{"model": "class-conditioned spectrogram diffusion model", "dataset": "strings of digits, spoken by a formant synthesiser in many voices", "train_examples": 39062, "n_mels": 64, "hop_length": 160, "input": "log_mel", "spec_augment": false, "win_length": 400, "conditioning": "class", "arch": "dit", "objective": "edm", "cond_dim": 128, "targets": ["last digit"], "num_classes": 10, "cond_dropout": 0.2, "norm": "layernorm", "activation": "gelu", "mlp_ratio": 4, "head_dim": 32, "fused_qkv": true, "qk_norm": false, "inner_norm": false, "patch_size": [8, 16], "layers": 12, "width": 128, "positions": "learned", "optimizer": "soap", "beta2": 0.95, "lr": 0.002, "beta1": 0.95, "shampoo_beta": 0.95, "eps": 1e-08, "precondition_frequency": 50, "max_precond_dim": 1024, "one_sided": false, "adamw_lr_other_params": 0.0019, "grad_clip": 1.0, "steps": 22800, "batch_size": 256, "epochs": 149.4, "lr_schedule": "cosine", "final_lr_fraction": 0, "warmup_steps": 1140, "weight_decay": 0.0, "adamw_weight_decay_other_params": 0}
Rows from block 9, named by matrix and row number. Rows with one number belong to one attention dimension. Each number is 200 + 20 x the weight over its row's rms, rounded and kept within 0 to 999. All counts start at 0. After the name is the row's rms in percent of the matrix's.
# v: attention query, key and value (stacked) (model.blocks.9.attn.qkv.weight, 384x128, the v third), inputs 0-127
# proj: attention output (model.blocks.9.attn.proj.weight, 128x128, transposed), outputs 0-127
v.24,090,186,192,229,214,180,183,243,212,228,181,165,184,194,174,164,236,164,227,192,211,166,185,182,212,212,186,191,197,206,181,209,177,181,211,197,188,189,200,193,217,196,185,173,185,185,200,203,192,190,199,204,191,175,167,181,234,163,204,198,184,214,222,180,195,183,208,180,187,209,204,205,164,224,231,216,181,212,195,218,164,188,215,200,197,218,174,218,192,238,218,227,215,144,186,212,187,208,155,204,205,158,188,240,202,221,195,209,197,213,199,185,188,204,183,173,228,201,203,204,171,157,186,204,202,214,190,199,173
proj.24,087,189,206,182,210,158,179,190,220,232,191,159,195,182,193,167,217,161,180,212,190,188,190,210,233,208,199,202,242,224,201,198,198,192,215,198,198,213,200,196,213,196,197,205,208,208,219,210,192,214,269,196,190,251,177,181,171,166,205,205,210,201,168,224,207,181,221,194,178,218,194,213,181,218,179,193,220,213,186,253,171,217,193,210,197,195,264,191,221,235,182,197,210,228,201,185,209,175,202,206,191,224,221,231,219,209,213,224,225,173,194,194,193,206,171,192,182,213,190,181,214,208,202,213,178,195,207,202,198
v.25,089,232,198,206,181,229,184,215,185,222,201,167,186,199,149,203,198,220,201,174,187,167,188,192,154,176,208,184,214,205,175,208,180,161,201,209,198,191,269,188,186,206,231,211,191,193,191,230,198,235,221,212,208,201,188,205,207,221,198,195,208,187,210,177,227,206,246,205,165,203,185,192,187,173,202,183,173,174,189,177,209,191,221,191,181,201,216,224,204,165,178,213,200,177,172,163,176,209,207,226,166,168,187,208,208,204,197,227,190,173,175,190,206,180,205,193,198,226,194,242,222,196,190,198,198,207,202,225,194
proj.25,098,226,184,192,186,212,201,178,197,225,195,189,208,159,185,222,198,232,195,201,211,197,197,144,127,203,213,178,206,192,197,201,221,173,217,209,188,184,261,197,210,205,238,175,204,210,204,202,186,188,249,199,208,210,188,198,211,179,188,214,215,209,222,196,188,222,228,180,175,201,169,187,190,196,193,185,197,190,205,191,231,175,182,168,197,197,142,187,183,195,221,160,205,202,209,247,211,203,215,231,216,214,203,206,211,215,210,185,205,217,174,203,189,182,176,219,202,214,199,158,189,190,195,217,202,202,197,197,211
v.26,099,213,193,211,170,170,211,189,165,204,176,156,205,225,196,225,197,229,189,228,201,242,183,200,149,203,211,200,190,185,220,218,191,214,205,238,164,198,168,217,205,151,192,227,210,193,217,183,197,221,185,183,212,223,219,210,211,195,195,200,180,189,188,199,189,195,180,204,205,202,189,170,168,190,180,183,192,178,192,183,180,184,190,207,188,186,223,164,161,168,197,186,200,180,198,235,213,210,206,239,227,171,182,180,204,202,227,180,222,206,201,197,199,203,217,208,195,230,169,151,223,213,207,182,208,166,224,194,202
proj.26,098,199,188,198,186,167,210,177,189,210,183,186,183,228,183,214,243,208,214,203,195,210,177,267,162,207,188,202,208,233,178,185,190,200,226,205,211,208,172,215,191,182,197,194,196,173,201,199,212,178,149,192,195,172,213,198,196,177,180,201,215,209,196,208,214,196,183,221,188,195,143,176,188,202,216,192,210,190,204,193,182,202,206,227,191,187,198,226,187,196,233,196,200,212,204,162,190,219,228,206,206,210,229,218,209,180,189,251,191,217,257,197,197,202,232,148,209,232,214,228,194,172,184,199,182,201,190,197,207
v.27,089,155,230,178,192,187,200,195,184,201,172,251,208,209,224,162,215,231,220,202,210,233,212,208,197,200,211,179,180,196,197,217,193,188,211,216,193,187,175,204,210,155,201,187,196,166,199,198,209,197,197,220,203,211,214,187,232,182,181,200,206,197,169,175,217,214,210,224,203,248,198,175,211,203,208,201,217,188,199,165,198,209,180,191,169,212,202,220,211,220,203,180,196,197,186,255,215,204,221,176,205,199,180,176,178,196,166,144,210,183,215,170,181,205,201,193,206,206,139,221,226,168,207,208,212,183,201,219,185
proj.27,096,167,179,219,192,220,200,189,188,207,214,235,178,187,200,149,243,213,187,190,187,204,227,216,195,200,182,193,218,202,207,183,207,202,203,205,195,219,182,196,199,202,210,240,203,193,213,189,184,208,156,207,206,130,192,214,183,168,202,199,183,183,209,211,175,190,193,226,193,219,183,183,205,194,190,211,194,200,189,193,182,200,214,195,195,192,240,198,245,231,192,191,178,199,213,161,187,208,188,134,194,197,215,195,192,205,213,187,197,244,204,181,209,220,203,172,192,196,244,166,165,152,206,195,197,207,190,211,216
v.28,098,184,200,168,189,180,204,193,222,210,220,169,242,203,182,159,199,196,168,191,206,227,223,188,173,204,188,204,197,242,197,206,206,204,204,217,205,196,182,205,184,240,199,181,198,217,204,218,183,224,167,202,203,188,196,188,198,186,224,199,196,189,210,164,214,175,227,214,182,200,213,201,209,191,162,235,207,235,195,204,220,216,192,210,199,201,159,200,188,232,209,238,207,185,219,133,195,183,174,249,203,177,192,191,183,223,225,241,207,182,209,218,208,225,220,211,215,190,168,179,202,209,168,192,180,205,180,218,214
proj.28,103,183,191,196,194,175,214,204,202,206,190,192,228,187,224,190,126,201,205,174,197,202,215,183,149,199,213,206,204,187,192,198,215,201,194,250,200,189,177,191,185,204,188,194,197,209,203,191,227,190,156,218,213,265,194,214,200,156,208,196,214,196,228,215,183,192,230,192,215,195,196,197,187,208,227,220,188,228,206,216,221,208,222,216,215,169,225,190,210,224,195,180,172,214,227,241,208,192,199,223,181,214,215,194,189,205,180,168,187,175,244,213,208,226,184,200,188,188,232,209,183,185,220,163,228,189,199,203,191
v.29,098,203,236,202,209,187,207,223,210,178,165,207,195,193,173,196,200,199,234,241,216,226,202,209,227,205,206,215,171,213,199,212,204,192,216,162,178,190,202,202,199,237,147,213,206,193,166,218,208,225,197,215,197,184,176,223,191,241,189,203,165,191,189,202,240,234,136,182,205,183,203,191,184,204,203,224,185,198,186,221,200,208,216,235,214,220,182,195,168,214,188,231,213,181,197,189,210,189,207,180,189,224,228,235,164,178,205,219,195,167,233,178,210,180,210,208,209,173,199,217,223,200,182,197,186,183,208,184,192
proj.29,106,202,180,190,203,198,198,193,220,155,208,196,177,208,178,187,152,202,199,213,193,198,195,230,213,203,204,217,215,177,173,193,205,193,213,166,211,226,209,225,203,195,157,200,183,198,208,199,194,182,225,191,208,218,181,204,199,222,199,203,224,194,230,205,171,233,167,184,192,190,263,222,203,204,198,213,214,185,206,182,208,192,184,226,198,204,255,212,190,188,208,194,197,218,205,224,179,201,167,192,195,201,197,221,169,202,201,192,205,260,218,178,201,184,212,287,209,189,219,182,187,215,214,216,174,201,196,195,188
v.30,093,148,189,234,164,219,207,230,209,220,177,199,181,226,203,201,220,190,193,188,189,161,174,205,177,203,183,204,174,214,193,197,194,159,180,181,192,230,236,170,207,186,196,208,210,208,206,196,209,186,170,174,219,181,213,212,187,218,193,199,227,201,193,176,161,209,208,215,195,158,208,198,236,213,199,198,219,157,176,190,220,198,171,236,172,197,183,190,196,244,217,223,151,165,209,217,235,213,218,200,196,244,169,169,208,191,179,221,207,194,202,196,189,220,207,202,210,192,175,198,193,199,202,202,206,209,191,194,187
proj.30,088,166,209,185,183,246,207,189,199,231,194,201,164,185,217,185,192,211,188,201,196,181,192,194,167,202,198,194,206,211,205,211,199,174,185,183,211,167,235,174,207,199,188,176,214,214,202,194,203,200,252,198,216,239,196,246,229,242,203,186,177,193,210,206,202,222,205,187,200,170,193,199,217,210,222,206,194,166,173,202,215,230,214,230,203,183,261,211,208,241,191,252,224,228,186,192,199,215,193,182,239,169,177,187,225,200,194,208,201,181,248,201,217,217,229,196,194,206,188,211,209,196,195,196,191,190,194,202,189
v.31,093,216,186,222,181,163,227,197,186,194,236,229,242,205,250,213,178,208,208,232,211,222,211,215,206,205,194,222,197,215,217,197,196,207,189,220,193,163,216,225,177,221,210,206,215,217,189,185,178,204,169,199,222,241,182,200,199,244,168,185,200,231,216,199,215,222,216,183,173,207,194,195,187,184,225,209,214,207,197,203,190,165,216,215,209,180,231,205,187,189,242,151,187,191,198,217,207,205,212,198,194,172,206,236,193,201,189,183,178,233,171,179,211,200,222,204,202,162,174,208,184,254,196,201,204,183,190,195,203
proj.31,099,208,205,182,181,167,213,197,191,208,199,235,216,217,229,197,190,198,194,199,170,190,200,199,188,194,210,224,211,210,205,197,210,189,182,204,201,221,216,213,242,183,209,209,193,200,224,193,202,202,115,196,209,121,192,194,198,215,183,195,192,204,188,206,194,221,185,219,187,206,153,214,190,194,175,208,194,198,199,187,168,214,179,226,200,199,142,203,225,203,180,248,206,210,198,191,202,214,186,173,196,210,228,204,194,180,208,212,219,181,165,188,211,199,199,170,194,160,213,191,217,252,190,204,189,214,204,202,221
v.32,098,230,212,210,209,176,186,218,182,206,204,186,209,186,169,224,186,190,195,195,232,182,209,187,185,207,190,209,203,186,215,191,208,222,219,190,191,166,202,206,199,172,198,173,198,228,211,217,203,225,209,218,190,194,176,202,196,168,205,204,180,207,232,217,205,177,230,188,233,214,192,211,198,241,186,206,207,225,214,185,186,165,193,214,232,227,192,216,212,256,173,199,133,218,205,212,210,204,182,169,179,197,265,192,220,192,160,203,217,178,192,231,215,200,196,195,208,180,208,244,227,221,224,208,193,184,207,193,196
proj.32,088,229,195,193,185,182,197,199,185,189,210,179,221,209,191,193,163,169,216,173,203,188,190,242,188,190,198,184,234,152,200,201,199,207,202,197,209,224,181,202,204,228,176,246,194,202,202,197,202,175,170,205,188,204,177,201,213,201,185,178,190,203,205,210,216,190,222,211,205,197,212,207,213,228,222,192,206,200,213,166,181,233,212,246,229,180,181,199,190,230,211,233,265,182,214,198,190,198,149,168,208,219,225,177,203,206,223,199,182,227,237,224,190,189,225,217,179,190,225,170,180,236,187,196,202,218,219,193,189
v.33,100,188,188,221,189,153,215,168,203,203,202,195,193,256,191,182,185,210,208,197,197,225,196,166,222,191,184,141,199,200,167,196,217,218,185,166,177,227,191,192,181,182,181,196,176,198,181,201,198,200,188,192,154,200,208,195,222,219,177,193,182,198,199,194,199,184,203,229,209,190,204,178,220,173,199,178,250,200,199,184,187,192,168,187,196,175,201,177,212,167,208,187,202,203,215,171,188,183,193,183,188,200,196,188,194,205,214,188,222,143,199,194,209,200,195,238,207,216,182,180,189,167,232,216,184,154,189,230,172
proj.33,091,194,205,176,195,141,215,213,219,213,197,208,199,150,183,197,230,187,197,205,185,190,195,279,241,209,210,151,202,208,223,216,189,224,195,179,192,161,186,187,210,190,196,204,204,217,200,186,210,188,165,209,161,208,197,213,187,204,196,204,224,199,202,190,198,209,205,207,205,195,210,220,222,171,191,189,154,197,205,226,173,207,224,192,176,232,189,228,223,200,187,180,225,181,200,171,209,193,219,204,227,215,169,189,181,186,179,201,216,162,201,200,195,206,232,174,199,224,207,210,214,212,167,192,203,231,200,193,185
v.34,108,211,178,191,189,207,217,195,209,218,181,194,212,219,174,212,197,193,231,214,205,194,155,213,176,189,201,204,193,183,187,216,186,202,155,200,185,223,176,236,208,177,198,196,176,217,209,187,194,190,184,193,236,200,193,196,220,203,203,222,192,193,139,189,217,194,248,214,194,227,196,172,175,257,228,205,236,192,203,198,224,227,199,216,170,192,208,207,189,158,222,214,186,197,215,200,235,201,221,209,231,201,203,194,219,186,205,184,216,133,216,214,176,188,193,224,183,198,180,185,201,207,206,193,229,181,223,224,192
proj.34,103,213,212,222,208,205,201,184,189,189,212,192,229,169,170,208,211,216,180,204,202,175,186,192,186,186,187,205,206,186,180,188,195,197,173,170,188,200,197,225,162,207,189,195,197,183,190,189,207,190,132,221,212,209,191,194,180,206,194,201,185,189,223,199,174,181,223,196,204,219,161,189,172,243,196,202,180,189,194,185,206,172,191,210,201,213,227,196,234,194,199,148,239,202,212,156,196,186,216,221,173,187,193,200,227,196,196,171,223,200,111,208,199,182,186,198,207,197,183,224,203,180,196,203,176,212,184,202,170
v.35,096,193,191,250,231,181,204,232,177,187,209,189,190,214,203,253,202,196,222,220,202,168,228,225,199,207,220,160,245,252,246,196,201,177,224,179,198,183,209,191,223,190,201,181,203,206,219,211,207,182,196,233,182,202,198,224,205,186,200,226,218,199,194,196,211,196,201,179,197,183,181,229,195,198,198,202,204,197,190,187,178,224,170,219,170,188,199,216,207,237,189,230,187,203,201,219,175,229,213,205,183,190,177,183,187,208,223,168,189,196,201,219,202,186,226,199,211,223,205,243,201,228,184,215,165,208,251,203,195
proj.35,092,198,198,182,203,175,206,206,193,201,194,165,221,197,194,189,188,187,168,226,195,221,210,121,175,195,186,160,186,221,191,182,224,177,218,201,197,209,203,224,186,210,199,205,188,217,186,199,217,229,172,201,194,247,209,187,187,171,206,213,179,201,210,194,192,191,219,179,213,183,237,211,209,185,209,193,190,183,195,171,192,153,234,229,169,203,213,198,226,212,203,163,231,198,215,226,235,194,194,167,204,221,169,178,193,209,193,166,193,231,214,193,189,168,195,227,193,217,209,167,196,219,212,216,200,201,172,175,196